Weights of a small masked image model: encoder activation silu.
Rows from block 2 of the encoder of a small masked image model, named by matrix and row number. Rows with one number belong to one neuron. Each number is 500 + 25 x the weight over its row's rms, rounded and kept within 0 to 999. All counts start at 0. Numbers have three digits each.
After each neuron's rows are labels from the 100 images, of 14848, where the neuron reaches its highest value: "patch colour" is the nearest of a few named colours to the mean colour under the peak. Only what is clearly more common there than usual is listed. The data: reaction-diffusion patterns (Gray-Scott).
# fc1: MLP up (encoder.blocks.2.mlp.fc1.weight, 384x128), inputs 0-127
# fc2: MLP down (encoder.blocks.2.mlp.fc2.weight, 128x384, transposed), outputs 0-127

fc1.30:489491542505488490501492546500482452514458469474494431489545521504515509528492474521585475461493468509486530451506519489489450509453515491553461492520508513510497536519532470500470485516515485507510515489525503524476509516488510479479520510477497505507472517460496524478502503496533503550519526521501524476490487499456526502501481495554499494526491484475546495523501530520494519504453
fc2.30:488536504470538515500513441523524526458519508465545511504509497474514492526507476468475513546481477492512512477479480516465472558487539494471469515531500493528478509509456497454491510524499520420499481521507540476509470535513508520513520538482473516564490498512461509493486448500537484495487510481481520523517494492505509498480510522522514528505495492506490484487490504489558487443520
patch colour: black

fc1.157:514516493483508488462472511489500460470497476510500475522494518524521452503513535469530495506476482560463506459522475510541548496479496500506473507483522493540544476522518483497483519515526507527492465480472533513438508455515509479500494499476465494481512483500470524478455510499462493489524484518511509493474529472518542487496476506472497531529552467489567512463519535478479521546490
fc2.157:520522464469502494498524496488472516513511507524500522506471492470496466580505446528511500496443479483501522554454496478454508469492542530498511540512480485453444476513507485506469488491480463474506503495525493477499508503512474530532512545484535538501496484507479479486506497519507471500522500485471522512485512485534558500493510472532503465480479505558484501534472499551514506501510
patch colour: grey

fc1.60:530468533498519457521524546488480518542538486507458492532502511522518519449537476493529509512494526516507524508485492504510451516486486508497512446532519517526499498525519492495472527502480505497488498484484481496482524526463525422482488506498515531504520493513474469511518491437496491526538516501509542504474438477444524529534514495482482470502475483492473516502503455510444517486511
fc2.60:454478483481510504489524514529496461483494462459503554497544488485487461548526511520511516493499516503509517497529493476512521546542514495520501473480473491489483513510530499466486483560481506492532515503529520479497481527404497517522511460483472487500510504505490465483498522529499470498498490534481479477557489468520480491458482509528519498542531479460515478520538516500502509463537
patch colour: grey

fc1.347:510500543490469428447475480445469503541521534516534472507475492490471491510499502504555443532513478500455544483493483506546524549518494533497509480513520505495514522506476470501520506499474521506460533481499520505501503502451553499469497528470485488509502489547484520490489515516460506493525498518488501496535465546488495518529464487493468483503507532511523467481517503522495536493506
fc2.347:493531454518502504519465487515493483484499489526493541524532512516489491577478522526513505519444508455426502518459527483547476458493500544535542472435501502531479493494508475562478501534514494481515496488513501503479486494500445470483487479494505491498528491507505487479518502515487498462507495531523540511498533527500491517482533461501528504493531494509518509511524500479486517491451
patch colour: grey

fc1.144:493518504506484470543478487487464545523493525509441464486512494496516503503508482488528490520542515461500505485545507526480496548490514507493522461521508492498528498512478476485547503516491469458486485514487509504536502511453522473503541472491536473496483479512514448530499516456495541558503505506473500511502479527444504533547469495481495495566492489470473494505500463468459482468486
fc2.144:471515488491451494464474502449470451547496512498515523489471512534487479524552499528498464494464532498514523528502490450458512527523505468481469478504498472504537495511530500478483463495506506449543506495520513463546494524504508528517486511454453498539499453497514510522508497504509516512514530496474464491499522474500463531481499510534558488492533489521480503518542528525481506529484
patch colour: grey

fc1.261:507520492540472508507560527484526507532519509470478500523478504487551505505542509484491452539475480499489514484515522489517457479445490550492486453487545475499520501522526467506507491510478530507491459460505530521450473506527531463503474481497526494525486487486517467488501489474493437500467500453497508507517451517490533478477504503514512527529542494463524501528501487504471532519531
fc2.261:507501508521501540497490481506438498532502478496480509474513515469534505458487557511472499527524509526499507491513438481481531473492523528498477437486461496507511549494479490518504512524509515498499509478507518482540523497527483541515507583502476488472507517511504500502518506483451514527489463475529533469468488490489445478542537495551511491497511483519480492497505486489517479462448
patch colour: grey

fc1.201:523477529506483495487511490503494494482584515500463517459473497475497505495551514460507484515513497488522503505485484516531517508487531475510499474553542482495501471512484486480524523497484489494480535501500516497502532506527563560494500494498551509538495523542501477486437468482474478500481534449479493518486470491485502505506477486471443490458524481519493527495508490528508487504570
fc2.201:529476539511478498494515490506506469474467453485509488528490476497470498504513546496525495455507513504540469484522446504518492542496512501506499540522495498475482504528529505501521503483531481542459492515560519511506491493493532519540523523495455500522488500493493465448468479527536497535496498458485555498515503495516487517478470477486443462481476458497461512481536521509531531532543
patch colour: grey

fc1.31:506506543508510508512494482484492503488492461466528490509463546512502499457531563468487501476485501513499507516484543483520497528498512480548482493488517493466480522490486498451503479517524512468517522495476529514529524525496501498482536500487498462486528537479504477491501497496493503475500508509445506520473467515491480517585526466489482507485578466443485497499496486531493547540453
fc2.31:449526480478515478502523540475455517505483471505489506478513467540504526440474502491495485486541511519516490497543474526507475413496476523472487508506503547512488566518505484486514507508492508533479447458496501496515472521503488507545534486499529519571486460507510514478480513479487489537458499471499456489522514490496524508473498520522509482517514513530518478514518500494493460489484
patch colour: black

fc1.176:491516489483458480563449519493482542483471464503497464530494496505526493466471473497534506476481503523498507458466475535514506533454539503500529512495512513527495515519441493507508512514488462484465497508484505548469519486518519494484554517499512501507485500494516482488469488439516532494512469475530521489437515537454542513529492488497494470537479494503543514509489461522483511521498
fc2.176:510472518494496511525527473525506526477451509470507528464483509498502533479497501519464524526552533516481561491518541510508520506510468498485539477507492512493484508493541508511468520497510520441453499493472492495514574516443526509510484441499484500475478515507506483499491516474496479495507531499478486502536463506515466486500500541491499461507509490457477501497560538492519489449540
patch colour: grey

fc1.369:501544456550497470508484502500503488496485497491507503488479543478517491514470533478509492510516494494486491486566517504520503470516501483499494493512504501520518489534509420501535477527475481502510449495519564507490510462493471528513521511444543491544475510503507481515479517479498488502465529484522501473516514544490500502498441511461509547447515497501491487465527446517489462482461
fc2.369:506439519470481505466516512494540529507518510493524512526520518494495488545487521515474513510515470520491495500516477468469521543531454488472465481500527502506515554535479514509442526529526518543511503455549539509518473501472509472484536476491470504475524479495456487556479491513488464484492462463504536506545465466496481511479500494525495517513497485501542461477509502516522520495478
patch colour: grey

fc1.127:504537489504510492510549517425509520493495502546492479500489504508560458518476468477494497477531482540456531498530493532511482514514506522517490495515466498492504507538501527511471522519457492532476455482465487510443521531482528489486502505480518531495492472521482454508477511450430481473488475503510539484475515522495480494479493484466470522520501460520495490492512496459476520546504
fc2.127:495479489486492484486484493481496466496501491533497531521528547496481496526501488495466470462538479538572520504513475506521482523479506478548497485530512462543545486540485466485495513476516467488484519502525545491533483489496493518510476483491484522476525508454518505504494447484582519469510504434506490556477529487478512487484479480512534486460494501485507533501506502505521506494543
patch colour: black

fc1.22:502518505483502485439523457459507510502490530475476462488510529545494498480515521548538511497529476478501539504472476482514456495494534490492448487522494500487479485525473496501462543521511506500489490461536500482509533527524482555487499524506475520533524472503403521494494515490498503502537495483502519501493515448504543517519495508505534474508505525532494500526554511514474539484507
fc2.22:496489526472522489486499506500526546551490483523493496465496522467481511522556508510479504523514502485524453432517534532501507526507447501475514459510528523503534567484520505470460496461546526516486505482482489502505510513511535505514466467500494516474484497503505468524463480490485509462528493516519517502534486491530450480478525525488504456486558470506489454508517533489484520508520
patch colour: black

fc1.308:559489519490482479487487494547486505470563548530471499486502475498495489486566499528500499507469514504466563498483511531469504481513522531445495476504508468494537480502488473470457516522517478518491486499452504497474526501493478532460535523486521492474503521484474480463488473490530504491483532483501480470510526493489527539565523523469503502505515517553482520485523502495502467523513
fc2.308:487491491525531508519499493567494525474523445509469493502478469473507481556435497487490493529526472465524479484474453517500509514495520539532512531475502491488533505518456499486484517507515488461490487505534548512541528472514491480514520503510450484473460486532509484496553489478525481495472480483509505479477460504502475475490564482532506533528508531502477505503469467499518491522527
patch colour: black

fc1.290:517530478475502486530471506515520510448491529497516484517531468480547489510506450457512494516531465503458535497506538524542470482486477482491456511517499499512501501519478487504532491568473465467448488541506522515499517548506520503509537511499494531458505494502496519483475494481455474450487506451488517549514521507534538504482488501479487506538460508554482504486520471504504509493507
fc2.290:494472515517483507496526529483508493507521493494460486517490493488506468604498494493476493488460511517549491485526453503495501569472479506506473460503494469497491485530491527463494500452503554514496506518527501482530536481535480500502481512491550515494497483478493488501502513503501450452450493528499461481539534471560488471487528472508510488520520499514541519488489499522510516518504
patch colour: black

fc1.26:477510506503478490502504517494515493506500502492434481475490529493513460512503477530525487502514479463506481465529538546510491468439510476480511477553497471478513465529494483513513586501504514487488487489544525529494561513531473507502479511500556523509482482521505510458503508415508539492502515524489490510484506478483496531495496518483449530490506480465497487519503498537486501476520
fc2.26:507458545512458513501501521492521485525510520534476497469444509500491503529486501544546483518538485525496530494496469465492498505484414474492517484454504484428502514482500494499502514524515505485493537478495477498519488478493511535461501512503494508494513498528519553450498531486524504512545517495534455542472508517473502445501535464487500508494515520502519514447514509518503522510471
patch colour: grey

fc1.362:495540510515498484515525487455493456475455479548469517460498484497520481543472501495513485491502503481484522467557510539542494487488490512529466483534487473501560536532480471511486485517500491525490485506495522528505501468473504479553509519478514506502482472497480462491491524487447498541492493543482510494483502498470502528509467454534518509551495514457511438508489503494491497550470
fc2.362:515512500484475473529521467494489515459478479507504533535513497488510487543501476509498518497489518519487484464493529523499515516509451536478522465470475544514523440515504497517486484496470485476450517495494507503532518481476548500548485537520525502508522517506511514516495501504542529488508434488510489531453514507494521493502443453502485454490497518505466509458538530509480452557531
patch colour: black

fc1.180:477488495523444479513486477462430492530503498486489464524479499517501522460511509462511499528514480485495506481522477522509516568474490494554526488529529556510475480503495496504519491544500499521498514495537509497468507496482491455465513498487529521517484516486490500519517457477481487498532519503434520503480434511520554525501475543481470473499519476472519475514508517500497513509447
fc2.180:486524530459522561501484507498463523510486539439518487532496441501500518559489494525482492507484509532496526489447466525478516500495493467473505507487480477455542489504495470518521503470499523453471506501514492506493487468497511461476506528479475446504533484544484497492518541485526526481501495488508518479472536497527513478509516493514495490507537520473494585528525499476506523490515
patch colour: grey

fc1.134:498492500504456463524493513486482522479490518508514498495479498487496466487513504466539399536460483474505482496506493553511516568506488501505542492492548458510514543510476495474527498516470450488486470513508518493481515529466533482508500512502498511491494470544554475467508502482470539466505503486463510494494516517471527513506486487478503463530504513510503517514497519508439494535461
fc2.134:530518515497534513498500482505559538472492521528510494505547487522487500543500507532473489517521505506523490468481517538486456455495533507449526470503457475483481462482494518462536498451479511483483557495464487484552464485463484517475473470511486496501453523504503509492490480509529520526507495516560496512488499481490449482487493548511530448500508496496538510528508509470484509517522
patch colour: grey

fc1.202:507503538494485459504485523473532482481503536489502514485537544487483517492556471532515488438481482513478497496546481516520466531494487486510529469516477525525550517521489485441527538485503487586513525502475487496497529527535473493455499488487479485489499509471511517510494509496477453516485483460441551485514499507495501488503524475498520526505499451496475467510519520483478491509488
fc2.202:471524515514444493500531523511492501498520530488532512521473489486495526481534454439488490521455470460508481513490515501508544540524537515513504491489514481450493532489481539506482514490512493512487451508480483494526487533471439534512511471518514506542498560516506467508482506523463518495501485487528496567492474501452515520503475509485469539485473484530529500476465531507514496498471
patch colour: grey

fc1.296:493533479472530481496542499471511549527559532482498494492545533460496499492512475462486504499489453501481534497533519498464467482531454507468506479537514480537515490509496470504483519518496473458511485494425496496469486456487496508507473457501509486523525507520493558513520461482517517497494531510530463559454510512474519513505454492500522523497537506515500469504512500518504520503508
fc2.296:490502503513509516511468512495502543474501462504476524485515505519481538533471462476469523508531478490500501487517557528511493496524482515465508489457495500561463538522500467499487502499487462488535511498456504500513451532476494488502468503547504456488514499478472490499538460503510488480473545519488469470473526490544537521475526455539531532513522478512468487508485497515517495572510
patch colour: white

fc1.20:482504518490543478522488514442497556460516485501494443484537496512512498529502456484499516503488522487484501475541512554528502496516533457482511521512498521515539494488469488487494565493507487482482499516514504529517546477518485530511485472480500498518493518550487512515526556463465500490473502517468506480468497506494481539531451452489462505484540526478482436508509478488484492483495
fc2.20:462493513503503498463540477536508480498496559495497530468508502507483458493449535483499440514509510511480525510495489495498514478515476492476497490494437493434533526466542483501535488505485512501522487520513516489522479470496469489474451510477493480497532525506519537471519500504518504486481505548488530507491520539448494505491505494458498518450529523492487500513583472494521511530474
patch colour: grey

fc1.355:510510512484465497490489496499509543437494473529499496484488461493511485524490523473528501508516506519456544482487524511554498476510522484463452493513529467511518571533513484487482507503458480486465534526461543510496485473480487513531522546493500515499537455510466465545459516486490527472486487514530506555473513478501498506481462476487520492530533482530522478472512482515497479506527
fc2.355:492480502477538472508523497512473485520508491498465512508526520493487490490494472482491492510481464509474473523474525515474550489488500487564519531548483501517491525502476541492528490522510477490497511518528524488472519494467488504479506500501466558515485452444526459510487446554525471538521466543471531500501529497527505521472468509478488465481494518493469477509538486473508562459507
patch colour: black

fc1.131:503507511510466464558485494523465482518506525535479489503468514557526510486547515547500538519533498469503499452472478477481501493431452463490488473503521503514504520519517453470501463517484514462489537567496516466494515483464501486499519488479507470491522488539482539529503541496490508531499472513465504489479490485477512489537490452503501477515473525504480478522511497521502484538512
fc2.131:507518486482512528531529540501519489469511470472508533497502541500528497516514498486482534430473526506532508499513491519474490495465559477517483499504519468540468513469478490495514465518471533514517491512503563462461467497540517517512500518504481521491493491460496476502494441489509530469516517513529440461474507480517464498512482535500522538497505467459556480512484518468500494484516
patch colour: black

fc1.113:492495518491473465463456477446474488506493513529525521505528518467482477490512546500561431535487494471467532482521516535497507546507442511481520510503547462503517525496460477504488537556493486467493521459462530535503501512480523502504499504492537506519495494551514490538515516503465502492518503503504504479481509522481505539539518479465503477503512519484485517506521508510459503533474
fc2.113:493491505512513483512502492571517482473477525561484410532539516483480468541491499515503482484462509480497507538504519517488481446477493501490536532508487476554469439490441514498498524485532496471513502503497477482482526498512495554487496483504465515513467476522522483497452510512538503486478524491542468491461481511489501487506512498504484478494510501527548486474493511503504507510531
patch colour: grey

fc1.188:547529495536461473499502528530479517485529522485469496506516533500519517512525532495503490517516488460491489506503503528526492498511458483504512484487496488520496466512541440501489501506490476508500513485499510491525507457565503512473502500455512478536489524530488439542462491457480561499498485471493526499489451516501503479503434533485461484496515491564482483467540500539476480504502
fc2.188:485449476494481483496532497477526534498493523505497509479497483541480456589543528486511481536466517498503498527498497492494494567515480502535505513513482434478506500524502555481478508479517499467521491482480469472452509522482503505497513513504506519509455491508493499461539502505476477502518469538460497528472501474478466544493525527547504468536512510517528508511473520529490507506473
patch colour: grey

fc1.229:523486497522520480495487494475535520477468524517481517533485541495533516524499477494514480546550517525485516511479485538468501475435453469478496532486497475531506525537497483451501514529494478535461516480500484513512489519553521493495527483490497499512512500502496503541477528465503541489493506425462531484476500514471494464524472460471500469518477527501534517475539467532499512517489
fc2.229:455485460488507514506508505500500475532471512486510554499496477540491498589476495486491487485485515477507507489548515480516507599519505497493503478529485442524495488527524512474496483473493483474530533518512472498462473523466513484508553514481528493530486480502520515485504476522496467500509516546500512517496494488529494500497489505487527493536511503540483510537453519456520452490513
patch colour: grey

fc1.28:520513492479526519481481478473455468509509504461514470488543516511490499499475459554501521536481454503501509454495477547479470552492527496495481502483492487455546493480514501467453482478479491540498510486489504508467513446521529489501503461518537507500514497510497530546533498502552513479524494488517526497505489525505530492570513476461507515526505475517520457494497497552476472479497
fc2.28:437534517500517509508459456501510491542520523475526490544525572475510525475488515513535518504499475509510524495502521492497514516520485502501475504445472509529506468558514480481537490525512500517507485489491465458510455521466479515476501487524475511489460533501524466509502554505539450484524499548499502532505469465479512535470497506494486483513488497511489466458516488527533499464488
patch colour: black

fc1.151:514509487467489470533495470512506559470540507491500514535520499487548456496499478510503498506522458528478499453492507501484493511497499493488497477500495529504503521524495497497542486477449461459476474527495499494505516527502562484499551502487507495465470525489499490510500492465507503498514497445465544499483493553464522461508458481492488489551443503508516497517534459497514514520571
fc2.151:477482514498480504478499510522542495504492473494514475504485488486481460528528552486473505507521501511547479486496495492499521546478490504559507492504507492490466513504531541485475515532518554477505470474480507489497541502519497498530430480519488482527510493519496468485476486481441468513475487578494447492485468461521473484503538535525507510511502487509490508513515549562474503488468
patch colour: grey

fc1.64:475527503501469470524486512478530557480522510497491506471537562497526488525500493515491508541498464481510489491518492514513493474499493462486512460514516497562526515511476428486481538520496450473522423480463497520487495524480465495513496485498531516508541492505503525514539489462495465509500495476496495488453512472484517512494519473525553523507508476498503503475504489487430508525495
fc2.64:528554498528531496505503527537467474460515490495492479483472508535470505482499544459472502475482539498466506514462468476514482511512533542497533442467511523450485489502507508536491502470501555514451544484524483472484507493503503482511527499474532504513503493485496547513507514498465480532491462485505552499513517505521454512500541499523497456478479518510535475490532501509472468485462
patch colour: grey

fc1.82:526513489481485330526516504499478503519475508448514491528485496503485496481461505508514517526497484535494484530522516532512490528511483470484539490493555523504519491503507466452488521485486492489510490508481504487474495518530536520492502519498502497474470469499475511515477513505487501511504474488510513503506533475511531510494517488512475518527526443503509488495514514529470496502519
fc2.82:518489501497513424521540489509466511497541501546522489492502494481462532481512485509507517461511497490505504483517533495486514537524507479548546505486508537498424511462514506482502498513518485477533447495511446451502484481483477518488482520504555499533494485517501553517541481512523569497510511483506505514497474496489469509533509493465500468512494510508489508451478518483477462488475
patch colour: black

fc1.329:496502548505464487482504521491529536493509483517482492506542510484509511528485491480499456513526455453503504450526501503485504484485497490529504494499480460565525528513528417492517499535517432491493501473442517527497500508486501516521479523505526491527504524527506504488521477468504533468492519470510491478447504484486506529529501478513545506499499487547486510503511528523432536497488
fc2.329:506470477516520483493496514483512475500507497481508506460452513522468486519530523506492498458501530467509489525435478491546507501459509517561500532527491464420487505519510509482526500496570505523485542502560501470484491497493534509456514494462480520480529500480479486491448528501513479540509454494497521488491529493520484510497515492506492474507487509489550514512522552480498520509483
patch colour: grey

fc1.270:486508471531528435558521483488500509514463550493451465517489481500493508497474548571561533497527507513501484508465534489515490505497543469501527518479504449523508482512506472482496526497480505462495498492509525540520511518506491494487521502530489476499475472483475484527442482509466557505522498536499506457518491461455519518514508518518502498490477492484516508496496482517449518494504
fc2.270:496484526507504475538484540477511524488529484509533510499476489505481513530557486501480539501541514475497464537518526491481487525495479509534525497526496528562476493511475496493469549480485500488512459486490475511485494454527477468499526487526561535485473464471493475512491476515543579502495508499511497477508504499514516537524504441463475499524491506525472479503446516512490474474500
patch colour: grey

fc1.38:511508471473507469515447472515534486470503507478505497486544554502526489522525529540516500506517497560503497459484497530505511497523508468514486439540452496501474529531497482473530475514453482495498514499516515503445500521525514466472532487463554491469502520492487488497511438488517505492473485451521514525477513490525541458508483513510515462504484514502516498483524487498470531481546
fc2.38:509476529537550510532492524505493472498517482500471472523517480500518516579491476460511528517525514484511494524477506498505485593467480508501533536469525520489501478539490479539522520501520522489459452474492512539483535485519526489489485491531520463497505496500498506484480528467507494468480453523535488519481493499488505556476544496500460513461490480462519486491473498503498491479477
patch colour: grey

fc1.103:521505504497510463512478487463509492444474514495503482505563506537502502518482532534509494471532476529483497495488488542471511483492500483486500485517537508549525512513502435501500508504474420483499481501505528532521487481500487497490486457503537483514518480503491472478472494498488510513511550515500495508428523463472544531505494464516529512532515461516495491498498536566466514538500
fc2.103:560484454448500495508479529491480533490476453499511501481455476492481488563467516502500510500503525478442499484444514494502538526508492495515517465461524521499501443519529515507484498499499501482503535496538508499529551512516524502510516492516567448479506463543493512520495518507482487508496492482487532465515530496494481495522536505551511480467502538516521489514490485463479514501469
patch colour: grey

fc1.72:505511491484517495458504459486486516475506514542485458524497515555514507506535517501509464497538483499485491521473480491503495528505471515517420498525475503516483525522492511503482469522486467513504473488503523479495470471486492529454530471486484462500486500511486489535477473507482504549544463469512539484480538503475540485538485463525528488510476501510483454529563508497497519569516
fc2.72:430452485512509506436493469494473526546532537486507516492535471504506536493488507495476486495487479523521498463506485492526483516493514462505452437491542494525479538471506518489489474524535537535529561524510501486500515511512495530471490502469496514541515469493490487468500493485510490502564529479480519479528484530468482467500516500460512522482522497513499539516502476517524461501502
patch colour: black

fc1.112:467517499492479466484494476497437527476534532500488473492547494457487472492488519528509487545538506460458505515531511510534476489503495520500475508515501462477516484523490481469478510544540508454432486524482523490479496510514453503514531532478532480500485505485485514511502505506489492448552511475503465497504531532496481534523512530485487543516499506519494469514535480532513549505548
fc2.112:559496477520523473502489528462489444475508468484480531487469509506479482533515476553501515432531510500465529519487542468499514505541475519538501464477508521477510497511533530486491496462505512552505549517466473498481524491480528511511487489528505520463492467508507517507471523528443525504500508494502465529537532514465495467523474542486493515514492514495501498492489487502540505462463
patch colour: black

fc1.382:526506489534462456491472505487509515474481504523454499447535478479499508500522492471530504495517502506485506507500451512465482489506460480558493487506473482526518473504550467478521521511467476516498555522487470481498538505483505490486523519471559498495525544533476467549541530497503516484476529490476494501457435483515487520512479491538531505520503515520537451491526520498490502518495
fc2.382:525509471527496512492514494497493503485508494500492546559490515467492501624507523476536478522495510503535464477508478486532500558476459539501515505485496508492503503520518490489468517475503529500464499487494514515478513461526531464497485495498511491533530535527509508509495497489494514462482434517500520539465458493489528449490522506514512491460532492468496494511487532486481488526482
patch colour: grey

fc1.309:502504494494469465496482480491481527535551505513490445492511511531505479541487494516535493513507492500492544497478512519460475505513503461470491470508469520483494485521490492443515503548543487488511480529505499490545482523489480492442537511420510522532472461510484479492515527494504520542515534464476492435504508513521467483499477534514544510498527539518516496456525485505492493518502
fc2.309:503500519462499497496437483511523497544461518495500529495542502500508484537535500483485485534537500510505529539520468517460499496497536521519518572519514475474535460519483521524484496505511499504473487500498486506520531477448518467498515533487460463520505485484526482489482497496485512543477508493505463496472501551502465542461496478472473516459474475519491543545489502506534533453512
patch colour: black

fc1.311:509508524526479486524478498453496513451504492530495485526496472499517513509501465498499447509529480503476526484476512565482492531508496514524502499501451466521493508514526469508477502508512462496487424482511499550457493506471504487504526515491519523497463507544509473508468534479520545479515508455493528530477514558489515487515438496504458495528504493529487476456521500469478510543477
fc2.311:475480448491456509504517481527518525486495465515537555495480496523474501559522561549486458541515491486529507481501473494531499563519486490525548474491483452510513464526536501465533496468524485526521492475498513493471514481453490474477500517497500520517484487458547506505500509516526478498496514530479511519488445500484481474539492488518511484490516501487525528529494538529484489514498
patch colour: grey